Rows from expert 13 of block 3 of the audio encoder, named by matrix and row number. Rows with one number belong to one neuron. Each number is 500 + 25 x the weight over the matrix's rms, rounded and kept within 0 to 999. All counts start at 0. Numbers have three digits each.
# up: expert up (encoder.blocks.3.mlp.up, 32x80x160), inputs 0-159
# down: expert down (encoder.blocks.3.mlp.down, 32x160x80, transposed), outputs 0-159
up.37:495491452479507526536488536477496494486489495526494509501467506477512423480475503511498502496483491515496532496516499491489499515487489503521468496461514527535535513518466463497529500460521433513506482511511515471529520556519495498459528467517530516468478469487504539515455524503508531513492535531455486444501491478460486530481436452458552519522490485510475475501485507487494472462506493465508479521484492530481510499502523563519520518518514519473490496437488544512476505497492472
down.37:551497491504509490480521551541499482467553511461494511515518489521500513511486469479535490510501493530530489501503495512509498542538475462482524505530510551496499513521481511525513506539447565515508506466515520569443496466505483516452500492480514510509517555524468510521543483518497483473527500479484528507468493525503530502534515503473512525442527492475465518496511481471487503534498503522498525504520504477501494525550478495528517528497476517515550530504458464495542509541512498
up.38:454514458496515514520492508520478495528518500502521466486507473511505495516466494509501517515497467484494507507511470480493513476485534487476474524481491478526542517482507524471496532496519487490514496478514519531535512507480498516515479506492479502485467546493469503518492476523489509483492506510463467511473488504511507524491462528506484495487488529508518483504506503490522508522500506503497467510513491500495507479529521481503491530489487511504483498489454495467470495491445484
down.38:521492510478530443493500517501505506538516498520504554532504499525493505538495518539508504523478495486511481506505538533523492488456502500497489530486471471489508498485461521504499514514488455535473485524501528481512505542487521471486472487538504469528486465494475496511518478535517524509493514491510474540469486497533495468527489530549479478484503519506535487466485500516514461502461498459516465503483475507508507503530517447489474535490484481495490490515491469513496499458494516
up.39:481531505524530439510500466462469447512456481438497503547467457493473506508482520530475511513510519476483436468520490449494451527468559509498510503542490484510544471445538499471469538553535483486514475473486403485525514507472520512482505495492527490504516456567548508455479464529479506402513511542478512502472501492476461474509500488514474516512523483491497526453490504513486462505478521449470515485491486483497461485496535500498458504514521487495475494542531500504507450527506524
down.39:481536463506467578498503504546512491539488496502484503487496518494531471485503500549540444502552512537521532538466516529487544548512474528480496512507478479499469509557477497529467517511482464547543502555549467500493484507546514538530477558471501486490492510512503469523526542519501494499506524491463488504535549488522496500473498510467494480474462549538544531473515516517516490533490472516446492531479493474442499510521534522486517573524451494492489536476478531500493525524526463
up.40:505524465489475428480527464540557493525472527477466483466538502452454543502509531498509480516477532538504482553517519519533523472497471487510514466490516546528489475472540525486489497454510525509497567435519526578439479480503520555494509486529493507464500563519467481512539501465507505484472561525541495546469499472486497485485522532551503511501567507470518523573490504499527477547535574525518496478547500498534518533539545451524523533497506524490566488540535567533510501572477578
down.40:470520509479504515514483562483443503506489482536563535508526488502525502476475525484484519462507452486451551481483499495510490510517485508490523510465493474513499525488472450502529524500511516495500473561485498531568482512470526486498475506453509502455449511495496509489494496489518489522491495489469510448485510523500457555476480463505510464503456521529487527445487491500486533477500523462483482502481498478466499500489449505537476413532536539482447477471527475463487476441464543
up.41:502494502495496519498533463512517511503525497502459471505482535514480528514510504490516545482472500496528502489483473493487516508504489488503509513499467473497481504505510491529483501483478541502558486526510461522474526512521489477511485478512529512507530510535410491520517536522538480515527472545525531510581506487542535487510570579544486577507532471474573549473469493510519499529473529500503488497489515476500497515454494452500515465500461537559511517493499542502499480512520515
down.41:495523482541518468515496462495497473491475456505504513509504474495488493536463529554485481485527474522475554501487507517496496515517490515504448504520523488524551541486574477489528504543500477495462547471523504457529473531491491514474505536462462483502488561479519493484460465511442499513441529453510487476480529460486477496459440485470514471505462522532431438507547505507518559470482498530532463507526478494501514486511497553510484518476525517490458503522482544469495516484516491
up.42:524501498505434472506538487551492520482488544482440474466469521487449542532514486481534531541510511502459503560493513509531518484519450471502480513478519498507487489525495545477497508478472532549536520424541538534465474435504494531553492525495488497516525536496464465503518478482528502470492470508525484483470515467524559495481532548552507513514586526482502470562515512504505516533525510485470515468513518480555522514533515486465535477466522514484537491570490533543492527534481505
down.42:455479519484550490483506525516490469515466466544548463508499478501487508491456539502476495512477443489486486487478479464461507487524516521475499503512467512507539518517556477536480513487533511494478499528475464544493489522446495534459458511507514507511511518496466503525462512535495497517517534506489516493528463480477510498455497513451510485457486492534495510465483460506500474503492551444479473497477494507466470505482415475474526462489482451477480462516509487515525515489507516
up.43:486528525464488518541481541509512468473517475531521506498522495535541463455450583472491476487478502527499559502511548524473499508540546489488511494469501522493520556501495448499526515531551506506461469548514487477561499513523508473529511521530501486525513517507508484511484502528526523511489476509433491482530475453481492531512447434429529471460493484531477507482491510513551552464473512547536511545526485521451501516493471500529547508484521486490487527496523549534547535466546482
down.43:494519468520525495499463509510489541482547512465447499533466494490478523494499495513505516513459506520498428487537498481529510494450473484472503483547501513475490514490544564510496464492465470527472483486479552518491499519479469499465536522486533508470547488521509527483528500496530550512483495478519510536503483527509535492455506522538528520488541457456515479497572495541470466516508459510515514496512460490550491466502497547506494507476513564532500528508467448454519485540488500
up.44:498492489512495488525514498542495481484508468485468482490504483477473488522466515494486519507497481529479490506476471464488525466519486489489484523516492490487467476518471503504513527485491528505502476491511498475500511481501488481470498471475531508504483461509522491510503484498496492490466504472512473485457484527492458547505521523509494508506516520498489497483485500487497495528500489476501470459523487490486483498496528508479496497510476470470493480500498462502510507504497487
down.44:467501537487476477484504465504499489473468520514506498508537528472485515522480480500514508500483481484510482503552463501503510494511476489504526515538496493485474540497527538516499517491495492513523480506481533528484495514487481529490475523473462501483531513480488480471498478501467474505468502508516462475475474482515504481494534506519505485517528417513510519516524469510518527523511486502500504468482463536520490505467478512493504486487489517493498505508558480526483468478504507
up.45:491506514507513481530505506522493489497480508519484497470520525459520503525485502496491513485480475503526505492489499515488491480511471517525457515466482479491480497518485477490493523494506504495492466490516512516537463518499486511529483523496536521497502486508504502508519464463489500470481507493515491489518500485531529478480490498497501516538537492505475499496472478511537498526511503497475514462506508490468492502494526499517484505475490500461508466483489498483466493479507499
down.45:515487499476498470484441506498535508519489452508474480495465517446474490505479490517488487494482503509510462504529513501505527510491456474480488464516480524522499506541520497485494500480504505512512488536500514503521512486469524496543469498508521454507498511451482499522502510492521506488480508503506510492464508481496502525505488524478512521521555477491509496473515489487475479474481509495511548517500530482537483511485510514500486507526513495559505542487505459496480496503517515
up.46:511489480508494505504473514485454494500524488565478523506512517502481482510495510500504507504504485482510480474497484526518528499509486491521517476456490459476489487498536487501489496524483460506539535523478528506507499539436498468521484550495510466515520493494505499466485499488503524468470518466514463463484469470445493524493503520453539510540552489499514487500498528503527498531486488475492471515516504496468537487502508515526473481477513503509508469536489546531476481475520504
down.46:457519511527512508493504499469523505487529505473527497471503524493503524507499536525449505505491517519468522527507504519492516463503495444457466519525491514509499485485507522526482502464482523512481488460504476400464467512517453508455524473499504521482491534546491501505487509499499479498528506562530502500516505513494524491519503491490503464508533522482508503488481533486449525459550492479508496475510489548496482550494508466491531521538515482571489539515478516518463490507469514
up.47:493502514462504491476483548503512466524498496485518504515514535489501494517485506505507502507528496498478517538498472491494481490515516495496507509467518521500437514507503536482465525492492490502494524488491505492497482508494541485490505503532490539495495515510480507506520476494525508506539520507529504492487495502524487529490483514488475463484484558463502509519526500492483487530509506482465472482502507500528519532468466501476527471495504511517517482509502499491469486521499517
down.47:524525489482499514496500477484531492488520518502488512506494488487520530486507483490497480528492483485474476500450488513508520525545496509541517498468479541502528492485526526512465516498461481487512481500513462515463481511476510539471529495493515500505526504510530533501516516495513517520519526515497535476504456480493492475507482528505468489529512519536489528504473490493512507459529452474487475484509524466481498464481502502498466484510558494527497520519508551516487491499504489
up.48:440536482466540535480530510489503464504513519529537504537532470527504485497454473476438466502467499482495485429503485496505484491479513498511534454463489528494509484473509517513529526550473473522492512473517440510512498522513444492473538526483501540515454515495527539515489523483522517468485509473516523512510510512520483449489471493473517452502521461416447487487476470531502438482476472498539464541503459488499497492508492511527500488499450503514501488496458487494468532542491500
down.48:511491509475500479550478522541514486504511474491494521436460510528522501502536487534531486514530535504472507519479489535467540539519538540502487508508489493456475495492489487541522503500493499519485465474489514507503480491546533512489482535554535519528476517483457473501463527536514495514556497517486482511477489448511494497498520509514500502516497515561525568514503561492514521548522523499485472578498500532529545523527471476519502518473512491506494511514521533500513469518503521
up.49:519514490496515485530506487508482474488479518494488509492497526493516530490509513476491459526511501509506497528476500476489504488483513499532483482488501519482498504486479499514483477503469538537485504484508512504500471500501510495505493464479473533482507494517502478506507496505478490471515483507518502507489506480509468483499487518454482525475518494471486484511515510502464503528516504502488470508496498489493505469526513472502511515501486503452484466502514488529492483493503495
down.49:489488506461482503498497474487510502468488470524461499466534478505514495502451527527472487479455502486520523509504495463530509467479491476510510532496521456489467486493513523457536467470535495452504485466515477456493506518514502462502511534521497535505503489507489530492498515505512490486486495542514508492504516495513481519531526470484491496496502506482495471483474475485509518509469513479464535480489504500480488465497477514520502537500499500502481515507485482511522506452528504
up.50:481489494508489495544498518488517486533515541504491520502518479465501495490474509483527521504500505483492494505501465509504483519471509504530468474484502525478470503495502467499521498506498537459529501501482520532496476507505519507496503513495521489529480503500477496514506508481489498493463508519463494486519486493525515514513494477507475492532495491552544503501506529484495494511506489497504501488505496469490486469466493506511496489487489501500479485490514517509530526463486518
down.50:512542509510475450524488503529521500556496484482504467523489490467523497485508509502484463473517518505523501517520478507456478484523504501511519489516482522478489488496526492472501541470512478539482515473475519469500518512495489485526502520494548486493497463501478500482509484516523476488456485537512508543502528507481505486505515480481475511474470495509516473512489482515493490478501531503514496465501489518484489475496523507489482504504511509511513522507489483479503503485518510
up.51:531483472498479519487467494535476526515470510527521482461501518512474509461477482505485503513520502504526489510519504503563516476494467487521472484494521495487494491482517501488536483474476520480498499485522550514464528469485452531489513498511504514500480538522464478538527539448503489502519481497520473478489457493487499460508475525504465476470481484495525452544501481506509487504513511517519506506487500501496515488505477524498475494470542554505524483525479524495520525542474515
down.51:499520499500461523536481488501461460524514499489513495496541530540505508489536506518502477529523522483492521452504503471450504503494497512504476494526509512498497507486467494493491484538524495470475481484494505477492457513531519493523485522470467472501512491494502500479501468529489476534538521523484527509492505494469493505505529552503525533497510468506478545483502471488528533481524522468529502477502512471474475473524498450503494477503533490463475492478512522518490503495566530
up.52:480534506512507496475505519498505505499488505519537500500516528479492490480520506465513463447483474534517502555492533512489496510485531504471521547475458493512483501489525448475511528530493483541496528500494470520495519504548520474514520482464468517478485467533463455498507518514475488521490537500473513495482477504471494524496494508444489444448435500515469502472466501455556505443502522525507500525503492519564499500501473504485484507516476479512515508470472479514510530454496496
down.52:510512519461473520477493466494476524466505533461486510548481474531474495482480525540500527484538537508460509507467434528486518476515506451499485529542505482519472508505462515489480501518508473503500472501500551513454495509464476485476504495484517540492543520471503540496519513471483521487509501466549470492495520496520490475552505518490522560548515523496482486504532495517512491513501472537485498529498496500502480485476497538520529517475512510539517503487457506500532434489512477
up.53:509521494442529514492470520495456449516524517490486533526482465479490460471451473479451441472486530455524460525540485455538486498487541547501502529565502530511521501477544520455502492511496496522470474500530487449511472502535529519478567482490475514497483504523552530456458478505443490436486526484458461488504526535461453498491409438498540460497473489477408464495502467519443476478473479478528492499522484431502502535486527527513456532514435500528493533517490502507489478492475489
down.53:478516536486448504474533518557501514493484489470523441505501538464492508553511512518565537500487503513528489471504518543518559488479437510411537550481468502492486510498453463534546519533474493557565456486522521524481484512507514526487475557456517495500544499474485459515520532509501501533518446516514543513491524462522505460474520514536504528500539508511599553497470561464531518526533497532463487542529507550523555508508557482495500531510491501520518528491523508507492525525483518
up.54:486508493451526519487474514491418470557529478453492521529414411500507431488460478485488490466519546498521501483526489459534466503491510550506496536523525500474519482474551516461474527499487442482486459493509408452521488487505518520463569471499484483538472485461526509483463507491472493421524521455444461524490538502472369455498466423470482497507503493410419555466496445498431431474453486441500506471493494476532449553556581532511452527476498486522442543497483459491500478508490484
down.54:529534504468492560471512475546555482479528531513502474475519553548518496498562469573534475485485536510502488548506486535486455543527512495457539533489519459479483483569437516528560557500436511537528506529496520505515462469533518549536475532442490480484561488479471482553489506508540512547522495487440628513546559383537564503498504531514490537494483553492523539521498550536515527518544484539498485519506540516497581510499485494483482542559485488504540532458484507527490553525483517
up.55:558521473473507507495497509561483508483486505486511471509493495513490487508513480485557493527516526531484499522503535470503458498464505482497499513514479509460508486544491478467479483492496512500530487507502519516532502515511476461504500495491500517505482500486506461494497500494474511508488483503494522494532493471475497487497483476484524459466524517496497559502499511498452494496489486485507498511518483465473484504523498502484454500456492489523499496485491521477484483491510488
down.55:493472484517497540553511485523530496498528543506556528519506512470510465498487546518496511479504471513494490489459465532489507494510470507491496518486476477497508433503498497504521502530513477498477529567507504515496472472503486530475500512480497464538511504472510492484479417496456500494501523506487548510521535529531519498491475496515508502525511514525524490543526526513497490506508536507483486517520516497489455488542472521507472504491481509502503506564502471528476507509482506
up.56:509489478502499519538518526479504482490523517501496495497488482491492534517496521494487515503538521487479500539500472503526471529486517486516515469479507499496509487515479506504471495477464506475522542487494490533514474498478497497523507525537518503474524500504496490527498505508501510484518506501486465486476499514526507515505484493494500474514497533504508479527536476446499506508485480475489526469530524510482493487522497517477490525499515483481520478510512488481462521483496512
down.56:528501502503489479528489487508502477475497530508522554443506551516518518454489507527509479521499520482489505508541502517498477494500488495528500493509545525498484457494474480506531504478518504500522488502501489526463475487482512503501487497517531517485499492509489540505476523524500501524529519514514476478445502488472508513468538528502508500480509529487523496499545495495498526512483502494492489488510529523512490486525496475486461452470506524487506518487484510447505499514516486
up.57:498476551502441477517485444520588522503521537508489501461466564423429520550606525467548491466503471525458489471500505522508523487527536481503490449463463500526511485523447500506494479484531542487525508507535536537462511490495494471565505483481524506475503547484421486509517499436498520562513500482545512493499471444498588556504541495443464477459462499500496449488488494496528548498559525525471510515469483485484501419423438470454511500499519477485495515457495501520510542447538493
down.57:518497503459533498467499463492458504503498481525466567531505446543477521509441507471494500474495497502495471489481472490458513434485496496519488490476571485493521468489525473452513508481509470481438540513470451438524482523488519500430499512492497490543493445461538520491504475505510522461524507478550463483505541543504456492486496435525519449568522480477485469445480498506437449503526528435497530477468497489488484471522485510539543477480497464513463476475512416535495461518549551
up.58:545493481507477482532512493488501535484490483502494497482499508509497502478486495473513494517501500488507499485505493536506506503517461492479488496482492504504491536499513510467488487489519511524504505498501474497499492496477511505520516495473494458503523522516511490522472486501495474488444467497506503534489481528489513473491496494473492495506512494493505537500501505498463533511511470470484470504510477522486528485485487489486466484536538502489509475496501518519468486466491533
down.58:487501489489490493491441460542525461476475514443512535521484530484489529497513466482478463481470485533518479502466501487508475491465495466498528550494529445515490518522493508511511461499527506486444477514525483495493493504504473526497493515522500470496515522505484504491498509477471457486508484497494486525496493496488486557498518491484525513510513493507520491460489487535469478506525477541510478519473482533532458488531534519522536501473509495495474518506495530504484539470540495
up.59:440484510487491494467477536575560572456512501506505480428489530497506461484526500488518454463504493492492514501493507512498554520511483492479498474490510482553466536526503497535498546486485510505509501489475529551509499524492496540514514480502508536467533512464492501474506518468504535535464509481515504514503467455447542524512450508455455468450498484507490464458526511466536506457549508509484532517482483460454509490481447498465521487512530525510490492495458475518508550523531497
down.59:492494488497555467511544462460472524491535482509502534536526446531465520466462521518526537469504513502533519486526480475457469484512509534497522510508503505454498475507519482509464487501447493473458524503477491485483514521485499519469537528492484507538481529536546509488498521529510489444516512496495500450518463558495468491505528493563533521535501492468488502516490510551452520487511503494465539499505490492552505507513540491536567484482485525532491498482498459525512452472515505
up.60:498503490514479491485481511491516482469500514483519504503523469494496490482488490460459512519532510451480482514511511537531492511472512507542487492512510505503493458486520505447471501510510506457505531519499516470522475496496480470494512483515482467493482525550497504503500510496453523484497480506501452497504455518511480481492437527495512501499477510484515466516515506497519495476478503482508480501491489521500484470494484521528511496492528490495505489573524515472511521531503494
down.60:527476497497468492509503492480449495545469483501523498500532532535498479480501519510516501522499499486484490491467513509504515508534471526474483480478481504556504503477520456477517509541492514519499491454513511509490502469506515518494512490488482526493525500452502481499478460499573482535542526534492537535502526460493466494524495476524507512524556499498549518524501497532458519503500477493509502467521532479506545528542476498451504519510519508463435514494513469541489495457504496
up.61:523489456511491490484435529440478443481470481543506514505512487467470464462465523493465501537476485508524506520514506515503484505507536460521472504491514505498498478494540493525508507542495462546464481487539462483569499501468490500484501467516491490477514491453528481470519472506490474474477485506480467465479495575458488509489446471484531442513505528479483519538488480489503482508506532438484518509514478513507484482483548501525496507471478501502489517469522439492486509497490465
down.61:520515478469513517489515483548513505523497548514499472492493538454491502502532468507477471463531503510512504525526514524484554472501494473507524483477471519527464501539464499504567521490509507496532465528497486490535479484499520466525523509515502511498472506486477499500523510485465525484527510512515489512523504454540493476490523553560508519450497504554501528470505515516479494540532504511530506479517490522488504539457478480505514545520520522487542495473455497535457530519500528
up.62:505493470475486492505506502532543498540488496513483471486521548508477484509571552481512499483499471511489479494507512507505492497483488483519495477469493533519487487535504479503487485504476531517532499488485490515505476502537499518522531480521513505481491519472456490507540509495459471517512518477503523506516520514502577509501529540562465457410447483491493504488475492501529488487493470496484474482466530497526499521514516461468506509535482508484512496466453515517490488523516530
down.62:538452492503525580519482533493504463501490522514537523507486465454472556515485486516482507469495519491538523496498476493523516486518538509533459496527511471472502575473517471484486493535525494525512469528513512461522498502458526473514499490479478452504508471493539500480527553522495483478500506469523467493504487515516476453512481481479496485526503527500496483513469515536437523469467516468469482481513454490529526515491471508506565491514506486514489508485509510504492527477508499
up.63:501486497455495495497474528485538551496487534517508488475505488483488512480483501464492484507486502502510502501497505499525467476493496506527490467504484504506483515494516544490543534501519493470509480515484525488517481554502492479510534524487484488510476491480507497499521509500459492507486498489537488466497481518493492503504502487485510500511494496475509497525532486509514455538499474468512502497479507488463495529475507493496505462512487455488478474474488484516504506458484508
down.63:545468532520524450496473538526528480493520464504527554484526510494520515513469495462500504484506503517534515497510526509486494490483498484514534503492497463518464455526482473465522534502500496527515493486498479542514465522492508519506489505515469533491524522531507487539513504492476492513491513485514448498446551546521497457499486460500536467483485512500497498525499505519473474478481495496482507466527485514541485509512513495537501490458504504459459468510464526512507503502515523
up.64:510494492507526505503508500490528495470497485503516513475558491484513488499458503524507515536481494478502503512491513496525486484496520505521530485493488491506470493488494502486493509476502504477514496458498495523530488516518558502492460505529512485511503513536497466516501483480511481474503490486504485517511500550479473462518510503491519481514513491515469527505517471532499493502483518517538473528463521509511515521474512512479482515498501475521503481518526509504465473510480519
down.64:510505526494520544515482499481549510484514500482504533517518470492487556505485536532481509484522478496531479503537472504541522490509496527502497487495544513513525485522490479508476562513464501485513490506535480494462541502476527507525510474545491480526491501498521498503514482481515523489474486472486481535510533517471513531501551494541483507512486526490528496487517501492520497491517510478497494465481509480504487505503527493507509500476511530525514499529530510481489476535476483
up.65:501514479481490512492451483480509463479476504495522505505493481470534501481451514490462495495528536528517521530481542474484503493461537499480465524527520464500472544535540513493555495496485493515472463506530475472542489549521519509476473475501477434451507500483520517520497497487538505458521494498458504447488500464487466531498438468478538490506491524491472469509513525511444487499492530509507462486519472496470506479522496506503536515509510500524500503456482516528489495510529500
down.65:507468495542493530481542490510503506474478512498503510509466495478542503532523494481462531476474496496489553459513497506508493503484439505520532503499496555505465536470538485504532502496503520533509503482521553508447471500499479565494516499537477468488488529500454494501498505520507516529477478486508557535521503524521497545510524536517478537502500484506486528506500507507500553508451492481482478504525499496490512520477544520485480489498465557496531518464475505488514518541450480
up.66:460561515470521502533489572483485472494463533521510556520481476484522454458423490485483502477470481473502476524493501482504485502514541521541515470504504501502534490450513503515548508485505505486486507475495462447501502535510497488516522479531470525519512581511535505520473491490452472466464544487481506490525456548513457479455416478471491441516508463471449454455507444508531479447484541481531506513533493522490459455505466526492503497492508494497510518490512470501482515492500493
down.66:527494534492472473482482536549499490521544504527477488529483519514483520519586483533508501518524496517532475450535482517535522486495475502477484491562486576462518499474488512506520494502474507526501514557505499528488536488494500493468492518473519470493474493470495460527522557501551519496555513471510493521501517443497462473528555508534532529482518511523542564493503521500524503546530497519509519520514504530519474448511539506455485526515502501511507514529533521496511496499507510
up.67:528519462494508537495502518521490497476500501539508493517485530503504503504519498491522512514501501491513497502517482492504517491489472496504481502488491492499505514527490489490526471466496493544529457503490506520503497482499497540496507455487471526493516494506456477486486519503497463523492490523486479494517493513517541480514507530526525503521498512461505512487489483483460482509467496483534515441497507450501511496483515538475502484486521516527483503505481498486505491491469465
down.67:518464500453490509523494481469494460466478466497510472494512469487504509498490500497457481495518513494521522521517507546492495507491501509549471536484496478555446485537504463510481521537474496445511516553494510540494487503475512511510527530474490491460523521518518511511493474498496496574523540530463505485466532491499501473471465521482478513515522477521487464475511511542520558494538504443511536509494498499481486560449474503485499523507502528493520525465490488465513502469493501
up.68:541544496472464484513518465499522525504506536477498482456486525525542501531540477504543508480490468512524492503530470497490501488467484440519454506498531534478459501501496485502508496500490519516547500491509508492470478479479492499481467489472505507528508504494488489533520484502477475524492499508479495497484495507507495513493595523524445480489527483516498463507468490514550526476495509489489557500491524500509497553514554483485493507482514529487543519504520489520451517536514526
down.68:492474532504529532487528511520508500495488495543520472497489490501490494457494473458465505529528544460485506533526520505535489468474508521501497482515511417495489542462466503476506567501497460479482492494470511452502477512503490506509457478515474543505497536488496482501534511453477482527554523492535521487493516537500452486503475471484524513496468483479498499504547492499499447536494504503499481501523477506483520497459471514535517488482456535485461498449448501506514500497507486
up.69:475463529464489461517509495496523502501504508499509461548553513502491516547533492476503491470487496447439492498500479499493502489503518482460475489504527495499500451480494519489510506505509516484498499498472480513493483483500557514474473475483488520487483503503487489511487513520501510512504538494511533522502530526543523513553525567550505503466504466480496505455486504497493463479500474473493525502487510528500474477498540483504514479499499500470479507497516511511527474464509505
down.69:512518480491490469480487499513487491484489491505475510529467502506498525515473492495528487478521492565499534511514519479509490522513496515478475548496553499476505506514463469504500542495525520483494531506504464480486525524516527477508520512522506528525501468511498520524471540519494503502504507484515544499532504505477463483468468470445453490514495516540490534487482492507499481489456495488508540527497485510543501517489501520479468485481482481489515479480496472481486525505510492
up.70:494496540501481479513475490547546537543497504506531511466513525487486470509548501477533488471516466551482535514488507513473543528528456489482533506472441477559488577493478444492524547519491530536541470487487535511494501471538517470570501494447524485479498503471453513512520475498509526547499534526470537476482509439477550525495473462474482520437512518509484508486529514463555535470517558540475468517481504523473546480509510514463495468542466527482494536480493523548448528502473527
down.70:472444488525500495512491533478486529435481480525498536539517449473487501481462522507540521497476541529481477457489473471517511457508527498492466491510560493479503517507464526481508460499492442503477505511523487492505487533445502488416536515503505529506493500525522537534490526469519482485482494499542438454498510501503458473477498495514522532510533486489489481472490493532483463513470483448508529509500458463489478495469471524516515459500483495528460509480491489518479481500489507
up.71:510513488525529514483498498523501472501479512500508520473532511507510505514472488519489508551505481522502493486516505486501504498492492502495474484501521468493528509494516497480519471521474504521506496532523516522500502522502527512458490448512483499484501505471519509470506469494495474495491494523510502482503491508539484543475516532557473512492492492494493515523519500500483511487487477501479501479505464504499500488483533505494498445540502480451519482523510496485515543539469506
down.71:506523496500512487490481527501473493467497524496549502490529498472500519508505491495493474487516510478500514510508513526489460489480484538477491462469485524519465522474492497497492495489497519505504523528466530460504505460501464535478516510477482540440474461480473504483503486494503492528524502473498523534485536489486504483483533499495523484542493515520517521488511525509497519482511527498518483493512550537553508493517507472502490535502483473528479532495497515521501518508549484
up.72:506474478495536501501512468512495488504496499514524514489498487522488446489450497512526493452500500470494536467468480478482482504479485503502491502537532459473524473493499512487470481499524475482487524542473470485512468520517467505506473498529478512477495492496531519500504512504516510475518511512537497521535529483540534500470510551526499511534543475479523503472477471528465473495466462487543448485547493475468480493469495524525473501490449488533474516466492495497499447479515450
down.72:507529497456529515522444474483506475527496485485476472488488501540505551481484510499521496495503481489512498536539486533489455529514518506545533515491479500516552510500505523554503490492496488498524495477526488553513500506515477510513518499496467476454512435496453462539503504525483505512519536498481551497465447490473486482497471480504499478503491502507492499540535528525501471521484516539516533576550504526479506492455538524507508516537479515491475539508485470460510530506538452
up.73:500551539520482447501467457521523512570516532447521472405473525489449543542552523500544510490514456505458454462515488533485502458513484489490513454440454564503498475489454498524491503524516511447497523473524523540461472464504491497526510505473508501532483523520434500510515517487479495517502553474540525521529550476485538521522556491544446457429481510523507521512489487513528517481520524500454490475454507551491488490423474418468509484476442464470517492452515502545473490484488508
down.73:535488470428534523506523539494519476495487509544505546538541509456504468451432489452488478491486547550478518503489506530489558492513515456512499513514552466484511493541508476483522547515515457454470515540476496488492477528508560494454484472519509483530502474510481525501452512528473499495516471482517460475441506546518483540534472422463510516523542478512460477482518516487472431503517518489493502488486451494498467532486508511480478493480485484452471486508541446531547500505472485
up.74:513477499516504494507495485508531533538499479516500530576522482480488529487491490527524496529490495527550483487487475531493466508527519517512535465533506527481487469506516503493492489501485487485506486503476475506515504495537511516488497478514468500467491481494445454521512493482521470480520492469533502478533483497514533512473471537496568509537487471502523519471487499484473453492513475495529525527522531484524480485511509511474464507506465469523475497485443485486513512495520527
down.74:479553498483488464496527532488497492522493526515500469493491516530541462536506544477494487544523503519475517498498485504508537524473506499471529510502494458505500529485517460535500483559502534521479500512475538470451478523513522500474500494494523461455485493483528518529519440501510524519506499493467502541495467468498514481525508498496501460532515501526510487489527503518480517524484563565544480532486520498494484501496505532464502503469543531556494494500499515482506470460527491
up.75:507508489510504524490515504497532494529513507518510498502437496493516536493471504475517504515497506523489514488481525511464496485491507479465529490513500489507455520458510496471482487498501498502536499512500511519500531488508515479490532462473524484491518520499497460500511492499482500510460473500504501502495514522485477472487528505506538499524515525492491508502524504503517493501494497477494497480516500505504493516474458505480515505457481504474492511474472474500466514489489476
down.75:476476505484504517488490504515474532516473492502528469470556493531502499497485529490516470492483530505485504532520485542492529495525505481497477541519530456534525508494485541456493497504482482480491494513481502492509495476505471479485511448492532509489494519472508498500504521531484522504494457485518495513520492494502453528484519529485545528491479529481491485467497511501529508507488526475535544543479502500490494500473508498491488462505497499523494493536517465477478510495493512
up.76:476519508515496428464472426475550500508514523475522525460559524409407542602550525534517523482494434471473505446513513549529501476515554472501512460499507536539515485462508532516460520518529502409450543516523496549490524449430497519504509461468524463511524492534466491468535526459521544452486545513524461562430496519518528586545513506508515471523519473449513488502459538492544504489517515433460493451505539497510456462457510453471492441502494488457479463459562463536467453463519492
down.76:542495485471536503484459513487479487490467522539528495487521486489501467496463457440481494441533504508488552528546472541493529501506553511510465531503518433509551516475547446486527532505490469506500506566489465463561493510559547477486450542481498551487485443504538486499477503502489513526550465545505492512493483559494477524476500439434503470477472503544446506463498503533515469532463543487450482562509533490451512505480540514470489501530438490484470510424508475480522531469542494
up.77:531521452507513502506508528536494468502505522512466486523506519488475544544514481483513485512461499481534496489523515504556533454520497505503505495484522487489499507557499543485494494510477518515557489482569545525444490475538515525516517505525530540510483533460511478514488503458472469508466527472521459530522507517537510503518476529574549486474520524513507564569506506491543491530506494495521480464507521526547536541554542501499502510502495540509561545562523548518488519514468527
down.77:475522551531472525485491538437569507478486467487530509510512551490480483490537535510505517535511533505455527484490477489480519540440483527474518483467478528504508483509491439506527483523507507483511485472463494466496540507514514503486515481495501500498534474490513510475520508490526448494525496502497496477497498468462527535464491509440533523480498486527503454428482499474510528464494538550473449493530527496486473478462422519486531478468501487543518463493505478485503479471519477
up.78:470491531502504505525444551544522517509495478533506517454472523455533475457521542499499467495537441470494538519495511523424542526495537505470496471525462475551480504515486461531513521503521498516502502515476573494505555563496483497534470555527526472498501542480473461535484501534513503560498521487478508546463447412465553551465458481429466466444477483559473454437499509505552543427562531536520521514489505513502522494470440510529550482535498458474472523494488517505523550435511500
down.78:512480505500472468471525505513494536510519494485469516500504463525452492518464509503485541535469474477528512466560391497515530449521508475514495482560545531454478483500501545469471491474515482443474521507524508505479539537448469542476548506515478512518495487514509553508540501464532480465476439497534484511527525539511457434523568484493486538563532438473507492523505476485432447543503507476532531487462498506529446502473528454503466477440496516533512499459464481477493432532525527
up.79:513487500539464524473484499489511478496507493514476481452510533523497527485500490489521505512519531500526528531515512509517517493444480484533487507531483507491477544540478520512483505480496503510517456523504531516465517513472466486533471487490505481562496500511487499515550496502517505512469505489494518489513496459515510490482535480484521502460485526523523519549492497465490512491484494500491519494530471518508564518473525493457500496478475539496530476490458490474445456460489471
down.79:489507492512539497489444460504489509501503496523528528512477495490491536501499481496460527537521520533490514455493507546471503480555490507490478490511523479505489495524502506506518515492526499443489463464561471484491463507474483461520481510535487488486468525500480481493469514478462510544463529498484498493516500502501515505483488511470523479493506494471522481494527541506496518492490507484477499556480481509489444468475513509528466470450485521449489515487486485505502507511482541